From a checkpoint of a small image VQ-VAE: 195000 training examples, 1.1 epochs.
Rows from block 11 of the encoder, named by matrix and row number. Rows with one number belong to one attention dimension. Each number is 500 + 50 x the weight over the matrix's rms, rounded and kept within 0 to 999. All counts start at 0. Numbers have three digits each.
# q: window attention query (encoder.blocks.11.attn.q.weight, 192x192), inputs 96-191
# k: window attention key (encoder.blocks.11.attn.k.weight, 192x192), inputs 96-191
q.2:500587441500500500500500542500500500500500363500636500500500500500500500500500347500500500500500635500500500563500500500408500500500500500500569500602500500500500427429500500500377569500412500500500500592444500500500500500500500529500409500500540500500542500500500500500500582457500582500
q.3:500392500600500500579500500500534456500500396500549500536500500500500500374500640500500541500500463500500353500500500500500500500500500500500500500406500500500615500500500500500500500500500500419500500500404500500500500444500500355500500500500562383500500500500500500500408500500383500424
q.4:500423532500430546545500441426465500500584500500616500559500411500500582500500500500500500500439500500557500500500500500500465500476500557452500500593500500500500396570467500500500500415500500566500500500500500500500500500500500500500500500500500500500500500500500500500562500434522500500
q.5:500500541447500500390500577500500500430500500577500456500572574540446500550576500500579500500437423400500500500500500630500436500500500437449500500500500500500500513500500500500553500500433500500500535500500500500528550500500500595500500431500432500405500500617500500500500500500500500500
q.6:500500568500500442432570500500429500500500574617500500500500500582500383500500500500429479500430500500500500518553500500500500500500403500416500436500500500500500442414526500500437616467500500448500560500500590552616500500500500521500500500592500432500500500500500500438500500589500500405
q.7:500537500500500500500500500500475500500500500433500500587500500500500500500500500500500500500500500500500500500500542500526500500500425615500562500500500500500500455500500451500575500500500400434500414465532500500500500500500506500430500500504500598500500500500500500500500609500594500500
q.8:500543500500500500500456500381500500500365500500427500562500500500500531594449429500447500500439452500581412500416573548500415500500500500500500500500500500500500500500500500500500500500500500425568500500500500500500500500500500500500500500500500612500500500500500500500558500500584500500
q.9:500438500599500500500500500629500500500500500500500500500500449500477500348536500565500500621500500500500500500500500536500500500500500500500500387500439500552500500500500500500500500500500500500500500500500500370500500621417500373509500500591408384500500500500500500500500500500500500500
q.10:500500425500500393500500500421500500500500614500500500583500500500500500414704500500500530500500500500536500500500617500500554588500500630588500352500500500500500500489500500500407500500548379500661412576500500500441500500571500500500500500500500500389500500461500500500575500500415500500
q.11:500500500500500561500500392500500500568596500500500500453500500500532500500500500500500500589500500500500500455500401406579500500400500491435552500500500500425500500525500500500435500500582553500500500500500516500657500425516500396500500500500500500500483500540500500500500414500500500500
q.12:500500500500500500500500500500500500589500500573500500500500500630500577526500500500500500542467500500451500516500579500374553374500362500452500500500412500394500500327500500500477500500500500520500442500500500595500500500500500500587500479500500500445500500500487500500518500500500561500
q.13:500562500581500500444500567500500500500503500500500500500500500596500500500570500500567500500500500500500500500500500500500500500439500500500497500455500500500500500500528500500500500500451500500500500500528580500509500500648500500500500500500500357500624500413500500500500500500500500500
q.14:500566500500500500500450500500500544500500534500500483415500500500500421500500500500500500422626500411500385576500500500418500411500500500500500500500570500500500533500500500500599617500445500500369500584500500500500500500500371584440564500500500442500500437500500500500500500500601559500
q.15:581500500500500500500500500500400500500500500500636500579500500548500543581580500411500551500387500585500573500500500500647500500601583464572500383500500500500546554596500500492500500500500500500500500500524500402500500500500500500500365527500500500500500435500477500500500467500500468500
q.16:500500617500500500354556500438500500500454500500500500500422500500500500421500500439554500441500500535500485593500500500500447500427500432500500500500500500444500500587594500500415500500500500548500500500500571500500500500500403578500500500500445500469500500500415500500500573500500500500
q.17:589473500456500474500528500500500500582500500591500500500500500500448587500500500500624500500436416589445442500546612429500500500500363546500500500407500500427500500549500553500599500500554615427500500500500618500563500356421445598500500433500500399500500500547500500547500428500500500500
q.18:500581500549500500500500500500500500390500601500574538500500500500561591500500500500500500500579500500549589500500500485574500500534500500500435500500500581555552580500500500451500500500635500441500500555551500575500500600500500555446500500500500500596606500500500500500500500476500500551
q.19:500500454561416566557447407500419500500500500500577500423500430430500500500500500500500452500500500500556500500573500500634410500500500500500500564500500500500500500500500500500500500500500500402500500500500500500438500563443572500500500564500407500568500500500500500500500500500500500500
q.20:500546500500500397429360500500500500500500500500573430500500428428415500500500456500500407500500500500500500500436500500592500563438500500500500403500500500427417559500500500500568500500500449500500500500461500500500500500500500450500437500500500500500500500500500557567415500561500500559
q.21:500400409550458500393591582550500408500574500500500500571500500546500500500500500500500524544500456500435596500500500500385547500415414500500500500500500500500500577500500438426500500429500557500500500500500500563441407434500500500652500500463441500500404550459500500608500500500500500467
q.22:564500437500543500500500500500500500600500500500500500500500500439500500431500500500553500455500500413500500500500500599500500500584500500500553500426573500500500500500576500592500572500500500500500500500466500591543500500582500500500541500500500500465500565500401500560500543500500500500
q.23:476500500437500456432500500574500555500500602500500500500500500411445435500500500500500500500500500426598500551425500571500393569500419424554579500417602500468500500500500500500500500548500500500500445410401500555500554500500500500549500500500500500500500535500396500439402471386500500604
q.24:500500500500567618500626472500500500500558562500560500554500500582471500560453500500534597559500500452393535398500500500500500500353500427500453500500500424500500500580500434500500411500500454500500500552554500428583500500500500500500566500500500563500426500438582554500500541500594565500
q.25:500621571500500500500474399500500500500500500388500584500572412500500500500500500500372500500500500586584517500585500500500500459500500598401500500416500500500588538389414500500500500500429500546500567451500500500575464500558411401553500500500500500500470500500500500500500500500564500360
q.26:500575500500500574500500500500465596583500500418570588500426500500500426302500538390500607500500578585500399500500386625500500500422500500451392500500500500500500500362500390500544500385500500500500592500389500500500601568500500500500500500500409415500500500500500500586500500500500500432
q.27:500500546467500500500500500500467500500500500500344500500500500500500500523421500500580500500459456500570591500555500500600500500590500562500500500500511402500566500500500500590500543500500500500443500390542500500500448472500396500394500500500549500448618436500500500500429423500583500500
q.28:608500500500500500500500500500500577500500500460500500500561626608500563500562500500666376500500500500580500388500500500398500500500500394500500500454462500500500500627500500500500500500500608500537500410500626500500544576500500454449500500500500500444500500565500390399333500463574500597
q.29:500500429500500500500500500500563500407605577542432500441500500500500557461529405464500443546500500413454500413500500500500500500323500500500500500601500576569500500500500450533626500500500500500411401500500500584500567560500500500500500441585500500500527417423500500500500500500500429557
q.30:500581500500500500500500557425500500375500500500500500500500500500500500500500500554500500550500585500500500500596500500614500500542548500580500500574500500422579500437435500500500500500500549500390500500500571500500582416500500500416500500500427500355500423500500500451500500500500500500
q.31:563454500624500500500500500435500445553500500439573500500500587500500500500596500500500500500570558606500500437500500566500535500500444500500500500500500577575500431500500560500596500500500591333500500500500500500400500581500500426500500500500411500574414526500436500401500500500500500591
q.32:556500500500500500500380500500500592500544411571550500535435500484500500500445500500500500420500500426500500465500500500335417500500500500500500500573500500500500500500500500500452500500500500500431500532453613500500500395500515565500500500601500500500572423463500500500500500500500500573
q.33:592500581500676500500500587500500500500500500411500500537576500500500500500500500500500500500556500500429500500440500500500500418500500428500500500454500564500500500500500447500563500500500465500635500579500500529500630500500500500500500500500500500500500500500500427500500451500612500500
q.34:500500500353429500500500565456500558500500500598636500500500500500500461500500524500500482500500500500500500593500591439500500500402472500500500500500601438500535470500500524500500354500500500500500500619500435500500500500500500500620595617500500679500500500580500591500493407603493500500
q.35:421500500500542500500500500500561500500500500500397500500444567383500418500500500500458500500500591500500608500441500500607500500369500500500500500500500500558500500500500500428500581500500564552500500500571500624500369500465500612500500500500500500373403500487440500419500500500403500500
q.36:500584500490500500538500500500582500500500500534395346323500558469564500500504500500575500541500500500500437500500419558500449500500500500500500500500453500500434500392417500537500500572500500414403500500553500500500473500500500545330500443500547362500500541500500500608500587500500433500
q.37:500500500500500500500500500500500500500500500500318500500586408500632500554399576500622500500458500580451500500500431500500552500500500500500500500547500500609500500579500500500436500500500500500500411500548500500571500500500500500500500500558500500593500581500500500500500500500500500500
q.38:500533500500500500500500586500500523611500584370500500437500500455500500500500500500611500500500500500429590378500500500500494500500500500500500500500500375436445583500584500427500625416500500500500500500500604500500567475500500500630500500500531500500500597500500500455500500500500500500
q.39:500500553500500394500406500500500500500500374500500500563500500577500390500500500432500500500459500500500500571500500500500500500500560500500500500500629500500398500500500500541458500500500500500546500447500500500441430500500500500500500500500500500417500500564500500500500500500607500500
q.40:500500500543679500562500457492569500500500500343379500500667500500500500500722500429500500500500500635500500500500500600500500438500500500572416500500500500500500592500500500500315500500500351500541500500500510500500500692334562500500391615500500407500500500339500500539608500500638677500
q.41:500500500500500500618469533567500500500500500500500500500500500500500500570544500500421500443500549627500349500500613558500539500500500427500569500500500500540500447500443610500500434451500500500500500550500452400500500598500500500500500500500500489433500500438500500500500500500500500500
q.42:422500500538500552500500605500500500500500500500500500500500500500500379500500386595415500428500500389500500500500500500461500500500564561500500596500451500500500578500604500555500439500500500500607500500500432500500500552500500571500500500500500554500419500500500500500449554500462500500
q.43:500500500500500500500468500500500500400500500500500416500500466443500500558500500500500500500500500500500457500500500500500500408375408404500500500500500500547538500500500500500446500371586500500478591500500542500500576500500500500500500500500500500500500419500500620438500500500500500500
q.44:391500500500500395512500417500500578500626500614500500588500500500500500500416500500500500579428500500500562500500500500500414500500500500500500500500500500500577500453580500500500500500500500500500463500500500595500500500575500500500589500575500500500429500582588500500500500500416434500
q.45:500500454500500600500638500594582500500500500500500500500500500500500549500574587402500500500471500500500440500371500564413500500500500500400500534500450500450454500500500500578500500430500500400500500500500500354500592563500452500500500500500500586500500500500514500451545500500500500500
q.46:500592500500500500500500500500432500500500500500500500500500500546500500581582560500559388500500500568404500500500500500500500556448500500414500500425500500500500500500500500500500500500500401500500432569500500500500500500500634446500500500500607500526500500500595500547436553576500585500
q.47:500598500581500392500500352456500578500500500462500390500482500500500500500500500500562500543594500422500500500625500500618535500646500500383500500500500500500500500500500500500500500500578500500381500500500500500500500391500500500500500500500500500399500430500500389500418500333455500500
q.48:633500633500572500551500500500500415500500500574500500500571500500500500500500500436500500500500500500500407500500638500409500500584500621500500500500500500500500433578500500500500500587424500500587399500500500486550500500500500500496500500500500500393500500442500500500500500500500500500
q.49:627397561427500500500500500500500500605471500500584500500344500500500500449500542500500500500500500417477500500500399500500435500500535410500428500441500500457500500500542557500570500388500500500500534500500454500386428500500500595500500523500500500500500627438456596447500605464500500441
q.50:500500410417500428500500542500500500500500500500500461500500500500500452500500569404332500415500500500500500500500500500622500500500500568500500500500415556500500598500500500513556500411500500485469577500500500500581500409500500457571560500453500380533500500500500500500611558561500500455
q.51:550500465500500500468363500500500456500500446577500500443464500465500500500383500500500500494500500583500500500500500500500500644500478500500500500500564379500483500500500500574405500568500500500429500614500500384500460500590500500500500500500500500500636403429500500500500500500500609500
q.52:561500500500500500435500500500387500500561500403500500500540474592500500500429500500500436440547500500500500500583633500451463500500446589421419486500500500593422500500395500444500500610500500500500500500500500500500500550500500500500500620500500500500535500444500500434500500500500500500
q.53:564500500500422500500500500500500500434500500500500500500500500500500500500500500500500500500564500500558394441500500500394538413561500500448500500500500582582500500500500452458571500500463500500461610500565500500500500500423500443584593500500575500554500597500500575558500500580400455500
q.54:500372558500500500500548500500500551356579475500609500500415543500500500413668500500500446500500439500500500500500500500398430537500500500500568500500500500500500447500500500500500487453500500500500500402500500489500549410500500500500500500432409500574411500500500470642500379500500565500
q.55:549426500500500500500500540500500500500592500500500500500500500500570500384500538500385541552544592500441660500471399500500500500645434500500500500500500500500500500500621418500500500543500445500500500500500500500522500500500500481500500500535500500500500500500500452500500500500500500450
q.56:479500500645500500500500597500521416636500500450500500500411500500448546500500462500500500573500500500500500500500500500500500446500500500408500500500406663500500500449500500500500500500500500500500500500445500400500500500500500575500500587500500420406500500500588572615500500500568500500
q.57:500431500663510440425500500413452500463500500500500435500500490500450500500600500500500500416500500500500350500500500500368500500427433500500500500415500395609500308500500500437602500572500500500500500390483500500500500479446500500500500500529543616374500601500500500500500586434500500500
q.58:550500500500500439500500500500444500531500500500509500408500412420446366500590500500373500500500500500454308500500500367500428500500500500500500500500500500500500500500579500500610500500458582500500500405578500547500500500500500500500500500500500477500500500500500500500500549583500418500
q.59:500500500500500500328403500500500500500500500500500500500500500500500500500500500500737293500500500407500539499500500500359500500500500500500500372500500500655500365500500500500500500500500500500500500500632473575500360456500500500489446500500500575392500500500500500500500500586378597670
q.60:500500500459443616500500500500500500574500416500433500374500455500403500500500412500500500587630500500500500419500500500500500500500500360388500500500500500416500500437500500500561500463451500500412500500657395500500533582500615500622395389500592500539500500500398466349500500431500500592
q.61:500499500531500500500500500500447500500500568500500500500417500450500500500500500500584500553500500500500500500500534500435500500500419500500573500500500500500500409573500500500567500500557500500500500500500618485564424578500500540500500500546442500500500500547500500426500500463500500500
q.62:426500500449500500500500500429500500500490551550500500500500500500500395500500500500500556418448500500500500396500500500500500362500500500500500642500500500430500500500627500399500500360500500500500500353566571500500500500500346500500582500500500600500500500500500552500500500500500500382
q.63:404500500558500447581500500500500500500500500442442500500500500500500500500500500500500567500500500500500500500500500500500590467500500572500500500500500500500500577500561500500500500500500568575400500540425426500500543545500404500500568402500500500500500500500500500500500442455500458500
q.64:500500532500500525500479449582401500500500500698578436500500344500500500654500500425500500388560500500433500500500500614500439500500500500500500419500500500500500402500500614500500500500500500500526500500500500500376419500397571500500500330500692500403500601500500500400500500500500561623
q.65:423500500500500500500599500516500500420500500443500500502552500406500500342500500500500500500500600500500500500549500500684500500500339500500500500500491500409500500500500351577500500557555632500500500500500500435500625528662500500500500633597500500564560482500682500500500500500500500500
q.66:371457454409500500639500500500500414500412500465302532500500500500500426363500500500500500427500500582591500447500500500500543500500394500454394402500390500347500574397560423500500500444500500612500500576609579610610610434575500500377500500500500500500500456385438369500419500500500590500
q.67:500500364500500500500500500500500500500484500500500500584500614500500500500348428471445500500435500572460500500500500664500500500500500500500500618596447610500451552500500500500500568500625500500412500425500500370500553569500500500500581500500500500500500500500561500500500500529447500500
q.68:500500500427755451500660500692500500500500500500500500433500500500500500500500460398434500500500500500404500500500500435500500500500373500500500304500500670500500500572500500500500500500500606500500266610500593487500500500500500500500426500500500500500425500396603500410500500500374500582
q.69:500500500450634381500594500500500500500402500500500500500438612500500500500550500500500500500436500576500500554537664500500500500500500618500500500500500500393500671328500500500500500500500500688500243500500500500500391500500386500316500500500500536500500500500547500500500500500500500500
k.2:473500445538500500500500500500500434422500578500500500422426500500500500444500500500500552555500500444500500500440500541593428500500599500500500500531500500500527500429586500500426500549500500500500500500500500431500500500500500500409500500500593567427500500500500500500500500648500500500
k.3:500500541587500500500407500425500500500500500500598500382500500471500500500500556500500500500500500548448500524500500500500587420420500500381500500500500500500500500532500500500399500500500500500500500500500500582500500500500589500500500563500500582500500500500500500500500500500392500500
k.4:429500500500445589539500500500500500425500500500500566613571500500500436500500500500500500500391500500500413500500500500500500500500561500500425500500386500500500500567548449500434500438500500546455606533541454500500500500500500500500500500500500500500559500500500500500500500500500500500
k.5:500567555500500500412500500500500500500500500500500500500500500500500308463500442500500500500500500500444500500472405568583500500500500500456500500460500500500500446500532500500441500500500500423526500428500500500500500500500500419500500500641500500500500411500500500500585500500466500500
k.6:500500500500445500500500500500570500578500551434500438591500560500500433500500500500500500500500500571500500450578500500500578500500546500564500416500500576500500500500500500500500500500567532535500500500383588454500600500500500434500500500500586500500500500500439500500500500575500576500
k.7:500500396500461568551500500561500500459500500597500575563612500500500500500500500580500418500500500500500500500500579500500566500551500586616450500419551565575435500586500443437500500540500415583500500500410500500500500500500500500500500500529438500441546500500563458500500535500500500500
k.8:424500390500500500500500500540500500500457351500500568591500500500538500500500426500500500396500545500500598449500500500500550500500500500500500427500500472587500404500500443500500500565500500500500500500500500407500500500500500500500500573500500500395500587500500500414500500500500500437
k.9:500579500500559411500500571500500500500500600567500500500445500564563500500500500500500500657633500419500500500448553500500500571500500500361500381426548500500500459541608450500500500500569500544500500500500500500399500500555500633500435443500500500500500500500500500439500500500500500500
k.10:443380500500500443500500500500500500500500500500459500443500624500500500500442500500500415547500535410547500500615500578500573500500580500500500602500500500500500500500500552500500500500500500500580500500500500500500403436500500500500500436380500500500500500595500596500500500500500500500
k.11:500500500500500500500426373500500500500500481500500397500500557500500618500500500500500581453500500500500500500536500500500500500500500566560500500500500500500500500500500500429500500500463500500500500500500545535500500500500591500500606500500500500500500500500500500422500500422500500500
k.12:500500419591500500587441581500500500500500500500448500500410500500500581500500500436421500500615500500445569500500603409500606500553611500500569566500500410500500602460500500500500571500500500500500500500500500500500500500500500500500447500500500500554441500500500500500500500500500500500
k.13:500390564609575500500500500500500500500500500500500500615500500500500500374467578500548500500637500500500500500500500500500500500485440500500500410500500500500500500500423500500500500593500500500500500500437500500500500573500500500500565500500500500500500500500405500500500500500500500500
k.14:500500500500500500500500500500500500500500500500500500500383500500587596500500500500533500500500500409500500500552592492500500500500500500500500500500500500500445500391597409500500500500596500580500548500453500500500500500500453470500500623500500500584500500411500500500582500500368500442
k.15:414500500500500500500500500430430562500500416500500500408500500500595500500500500500500500500500500381410500500500500455500500500500500604500500598500500500593500380500500500500500500561500500500500500342500500500500500420500500603500500500500500466500500500500500500500572500556547500500
k.16:500500500500355500500430457500448500500500500500500500500423500500500669500500431500581500500440500500500500500440500562437500500500562500500500577500500500583500500500421500500500500434500500547500500500388630500568500500500372500500500500500500500500500500418566500455500500500500379543
k.17:500500500500500500518527500500500586500500500500560500500500500533500412500500431500500573500397430444500563500500500500500555458500500500500500500500500500500500575500396500500500464500500500500554500500500565500500500500500500500500530500500463500500500500545578500500500455500428500581
k.18:500500500500500500596447500500500500500500500500390500500500500500500500500435564500595500500500500500422500500500414500500500565500500500500500500426500676500500500449586592500500500437500500500500426500500500500500500418500500500500500500500500500500423500500500500500500500500500437500
k.19:448500425500500500500500500500456500500500500500500500590500541500541575500500409500500500579566500500500500500500500554500561500500500500500401413547556533500500594552550500546500547500500594558443500500500500619500428567500566500500500429500500500500397500500591500500500500500533500500
k.20:500500569500558448500500417552462607500500500500500500500500500500625500500500500420441500436500500500500560500412500500500500500551500596500500500500398500500500500500500500585500500500500500500559548500500446500500500500419500585500500500500500420579500500373500500500500583500500500500
k.21:500500558500500417500594500589500500500500568500500570500500424500589500542500553432565500500500465500500500534408406587425588500500500500543404585571500500500571444500500422500500500500500538500500458500500500600500500500500500411500500500500500500500500500425545500500441558500500500500
k.22:500500500500500500500560450500500500500500500500443500500500500500573562456500446500564500500500570500500500546500593454541500500578500564500500500500500444500554500500500500500560500500500500500500437500500500500536500500500553500454500500500500434410569500500500455500452500500500451500
k.23:454412500500573555500500500410500423500500500500584500500500432500500500446500500500500500500393500500425585500500500500433500438500647578433500500500500500500429500548500432500500500500500500596500547500425500433583500500500500500500500500500500500500500448576500500500453500500500500429
k.24:500500500437500500453500500500500500422500613500500500500500500500449500500500500500500500500500500500500500500500500559500500500500405430500500500500596500384500634500500500500500500541500500560500500500500500500500433500500500500500500425500600500500423500600500500500500500500500500500
k.25:500500500500500427500581500500500500500606500593500427500564557458500405500500500586500500541577500578500500500500500616548426428500500500591500500500500381500573500565500500579500500500431633500500500500546420500500500500500433500500554500500500500500500534437500500407602500626500500500
k.26:500500421600388500500500500500445531595555594500500500500500500500500449558500500628500500548500552500500451500500500500500500500500500500500500500537561500500552500500500429500451500500500500444500435584500500579500500500500456500500438500500500500500439556500500500427500500500500500500
k.27:593381439437593500500500500500500406412500500500454430570500500500500500423458446500500500500500500500450500571450500438500429500500440500421500500500500500367398569500500500565500500584500500554500500500500338500546550500500500500500500603500500569500500500564500552408500561540500457577
k.28:500500362500500500500338418523500500500500584500675500610500458500500583500500500500418470500500622500391631500500552368500500500556561500434432500612500500580403617500421500500500500398673500579460437646412500500397500500500500500500500645500374406500500408552500595500500597569500500500
k.29:500500500500552500386500500500559500500395500592634500500500500500449500573372500500567500554500500500500642500500594500500500500500500570412500500500635500392500500450579500500500500500500500500500500454427500500500500413500388500500500500500500500500500500500500500478500500564500500500
k.30:500500571500450500435413439582500500500500500456500500500570500500500500570500500500429500586500500500500500500500554500500500500500500500500500423500567559500500500538500555554500500500500500500500500500500579500500412426500500500500542500500500500500440500500500500406566500500500500500
k.31:450500398557500500500500451390596529500500500397599500500500500424389500543500500569500500500500500500574453654500500500597500564500415552500500399500558500500500633500500500500573500500613500500500406612401447577500436500500500369554500500500500449500399500500500567500500557500500562413
k.32:500500500500500500500623569466589500500500500425558590500500567500500500500500500500500584500500500500364500500561616500500500500450500500500500500448430500420550598500500500648500547500586390500569428500500500500500438486500379500500500500500351500500500414500500500500500397500547429567
k.33:500500500570348500418455500500500500487554500500500500500500500500500500500552500500500411500500500339435500500448500630500546500500400500500500500500546500500500437500500569500500500500500500500416500500500500500500500500500500500563500500500500500500500500564500500500500500500500500500
k.34:500576500500500500500500412500500541472500500500500500500554500500500500500500500500500500500500500500500444500500500500500500500500500500500500398500407500500500500500500500500577500500500500500355500500500619500500500500500500314500500500574500403500500620500621500500419452560500500500
k.35:500500500500500500500500500500500434500569500500500500588500567442500500586500500500500500500500500500432500500500638500500500500500574500500500500500500500500500500500500500500500500500500500407500554500500500500500545500500389500500500500500500500500500500500500500500603500500360500500
k.36:500500500500500428500500577500500500430415445558500500500433551574643500527578500500500500500524500500500500500500500500500500389500500500500500500500410500500571616500587500500529611500585597500473500500500500500500500500500500500500500500500500612500585398395500459500500411561570395500
k.37:358500500393376360500567596500500500445500563500500500500500500500406443500500436500500500500510571500500500500500500500598500564500369500500500500500500558500500500593658500500500500500500500554500500500500387500500500500580660500500500361500595500500500500500500570500415500500500500500
k.38:500500607500461500500500377500500500500500500500422500461500555440500408500500419500500500585500441500602500500500500415500500620397412500500500500500500500500500500500500500500500500500500500500500443667458500500500500500500500500500500561500500500500500500500500410500500500500500500500
k.39:500500500556436500480500500500380500403416500500500500500500500529500500404500463450500500500500500500500454500500500500500500500500500500571372617500500570500500500500500540500412574500602500529500500500500500500500500583500500500500500575500500500500500414500500462500465500458500500500
k.40:500604500500392500548500587500500500500500448582500500500500417400500500500500500562500362500500398500500500500315386500500583439500500500392500500500558500500500500500661500500645500500500500500544500426657414500500500500500500555500446500440500557373371369628589500500500500500500424500
k.41:500500500500500500500500500500500500541500500500500500500500500500500550408500500552500500500500500620500500500500500500500457569500588500500500500639381451580558500500564537500424402500500500461500500500500500500500500548500500500500500500562500386500500500500500500612452448553500500444
k.42:595500500575500500500500391500451500560500500500500500465563500548500500500433500500567500500500582500500579500500500500599500428500465500500500500572458500500450399500376409500500500560500500390500529500500500567500500462590500360500500500500500500500549500408466430500567500561500655412
k.43:457500500500500574500500500500500432500500500546555500500500500598617500500500500500500500561578500500411500500372500500410415500500500500500586500500500500500500500560500500500500500500500482500500500500500602500500500500500500500386500500500500500468500500500500500500500554500500500500
k.44:500340500442500500598500500500556500500500500410500500586500500547500500500500586500588500500533500578500500402500500500409500419454584565500421354500500500500500500545500500500500500548500500593500500500500500410629500500500500500391556500590538500645500500500500500500587500500500537500
k.45:500500500442500500591411439500448579500500500500500500500500500500541424569500500500500552410500500500500500500500441559500500449500500500500500500500582500500500500500500605500500500500500500500500500500568500500331500500569500500500500500532500603500500500500565500500408500500500500463
k.46:362500500500500500500500500500500594500500500500500500568500500568464500401415416500419500547500500411500500392500403500500500500500604500500500610586500571500500500428500500526500500392500500500500500500500500500500500500500500446500471500570500579500500500500500500582500500431500500500
k.47:500500415500560500427500500500500500380500500500500500500500520500500500500500500500500618500500581500500500500608500500417584426500529500500500448449500500500500500500605384500417500560500500500500460575500500500500500500500522500500543500500500500500500500600438580500603500500500500500
k.48:425500572500500500500500500500500591500500500534606576500627395500553577500500432500537570580500628500583467370564436500500433467500500500373500500500500572577558468500500500500500500500584500500500500483500577500500500500557407465429500500500581500500500500500569381500500500500500430500
k.49:500500500419553500500494617412446500500500560447500500448445570500500447581500500500422500455500500421500548620435500500500500500427500574500500500500500500500455500500441500425500500364500500451500500396500606500500500500500500500500565500581500500500553500500500564500500500500500423500
k.50:500500548401500500449394500500500500500500500500460439500500538500500500500500500500500500500579500575439500500500500574500500422500500500500500609500453380500500500500500500383552500500500500589500500575541500457500500588500500500500442587425500500500500500402635500394500500500500500586
k.51:550500500500500500500500500500500500500500500500500409500500405500500580500500500500500435500500549500500500500500500439500500568500466431500500500500500500611500500500500458500500500500500500500500500500500500500500500500500500500500541500500500585500417500567500500500500500500500570500
k.52:500500500430558500500500500500500500500500500500500500500452456500500500500500419584500500500500500500589500500500430500500430500538500500546432500500500500639500500500500500500500500437500412500500636500500584500500500554500410449554441500534604500605500529500500500500592500433500500500
k.53:500534500500500548600500500654500500500500449578420500500500455500500395500500440500388500500500500459551500435500500500579500500597500449431500500544500457500500457500500454540500562561569434500500570500500500500500500500500500500500590500500500545500500500500500535500426500500411500500
k.54:449420500500445605500500647500446533500436500500594500447500601500416500500500555500433500391500500562500500500500553500500500500500500500500601500500411500500500551500500500500500500500500500500500500559414442386500555500593500500500500500412429500500500456500455500595500500500500500500
k.55:500500500500500458500500420500566500500500500500500500500500500500457500543500500500399500500500580500500500578500500500500500500438430500500500500500500579500500500500500500576500500451500500569500500500500500500500500500500609500500570500500385500424500443448571500500500500500434500500
k.56:500379500500500500500576500500500500500500500500500500535500500500500500565443500638376500500545542500416500455417586500500500500500500500586500500562500528500500500500500500500564367500500500431500585544500500426500453500500562626500500500385500429407424500384500500317577500500500414500
k.57:446500500500500641500457500500500500500438500500408500500500408500500500341500500586500500500500587500500434500500500500500489576588580500500500384446500421500500500500573543500500500394638547460423500451500500500500440431500398335638500500592537603631500500500421582500500364500500500500
k.58:500500581541623596500500626500500500500500500500500500500500500500500500500500500500567500500500500500500457500500500560500563500559500465500500500577441500591500437500500500535500500500563500500418555500548500500500500500500500500500500500599500546500500588500500500500500500599527453500
k.59:442500500439500500641500604500500684500500500500500500400500500500500395392500500500500500500526696500500500669500500500500500500633500500500500500392500500327579500500500500433580500500500667500391500500500500415500500524500500500500500500500500500568500500612500500614500500500500500427
k.60:500500500500500417500500500527427658472445500500500500500500500582500500456500500500562602500500500500500500500500500500417500402606439500395500500500433500500500500500626500500500500500500567500550516598500500500397500500386500500500500500559500542590500655464500500500500500500500500500
k.61:500500500555428435500426500500500566500500596454500500500500500500500500500500500567500500448500586404500575500561500500500573602551500500500500500500500559500500500500558453500500500500500500566500500500500500500500500539564500398500568500500434410500500500419500500500428500500419500562
k.62:500432500500411500500584635500500408500446500500500500500500500500500500500615500500590428427500567500459500500500500500500500568430445500548595500500500500500500500500500500441500399500500500542639500566500430500500500500437562548500554500500426500360500438500557500500500500500500371500
k.63:560500401500414500386500500533591500500500545500500443500500442500500500500500500500561500500500500500500500500500500500434500500500500500500500631500500500612500500565500500500435500500500612465500500560500500500500451500500654500500500500500412500404500411500500500500566500500452438551
k.64:500500500337500500500545353766500500500500500686359500596738500375281409500500500408583306500573500381500472500694500635500322605500500682500500500500500366582500450590500648657604609708348385500500500500500298500500340500392500612500262273500698500500500500647315339500500604402635500714
k.65:500500500500500500500500638500583500500377583414379500500407500456597500500616500500500605500500290500400500415500555500500619431377500500500500500500500566307422675500405401500383500356500689629553500348500500500546500500500500332326597642584500500415500500500507500500500500601399500437
k.66:500500381500500623500553500500677327500395500500598500454403500500500500500500337500432582500437500616376581408332500500500631500500500500500405671629500500379408500424369380456500500410500556500500500500500500500681727500423377500500610500500500326500454500500500600637500441567500500401
k.67:500500500447500500437586500500500500500500500500500566552440428500594500529500500577500500500500500609500500500500500500500500500500500500500602500371500500384545500500500500405319500355500500590584500523500500428500500500500500500500500543500500500363500500379500500500569500500500564500
k.68:500500662419647500500500397646500431500592403546500420500563500500382402500360500500500500500500500500500500500500500500500500500500500657634500500500500500398500500500337500684634500589460500500500593500500442414500500647500500500387500500698394500412500500500500500500500500276500601500
k.69:500500500439581500500500500562590380500500500500618589500424500679500373500559402500264457329500580500500358500500500354680500546500500500500395500625500500429577500430500369586500500500626500500500500569500500402630620500500314500500610500500534500605569500396692500500500500500536419500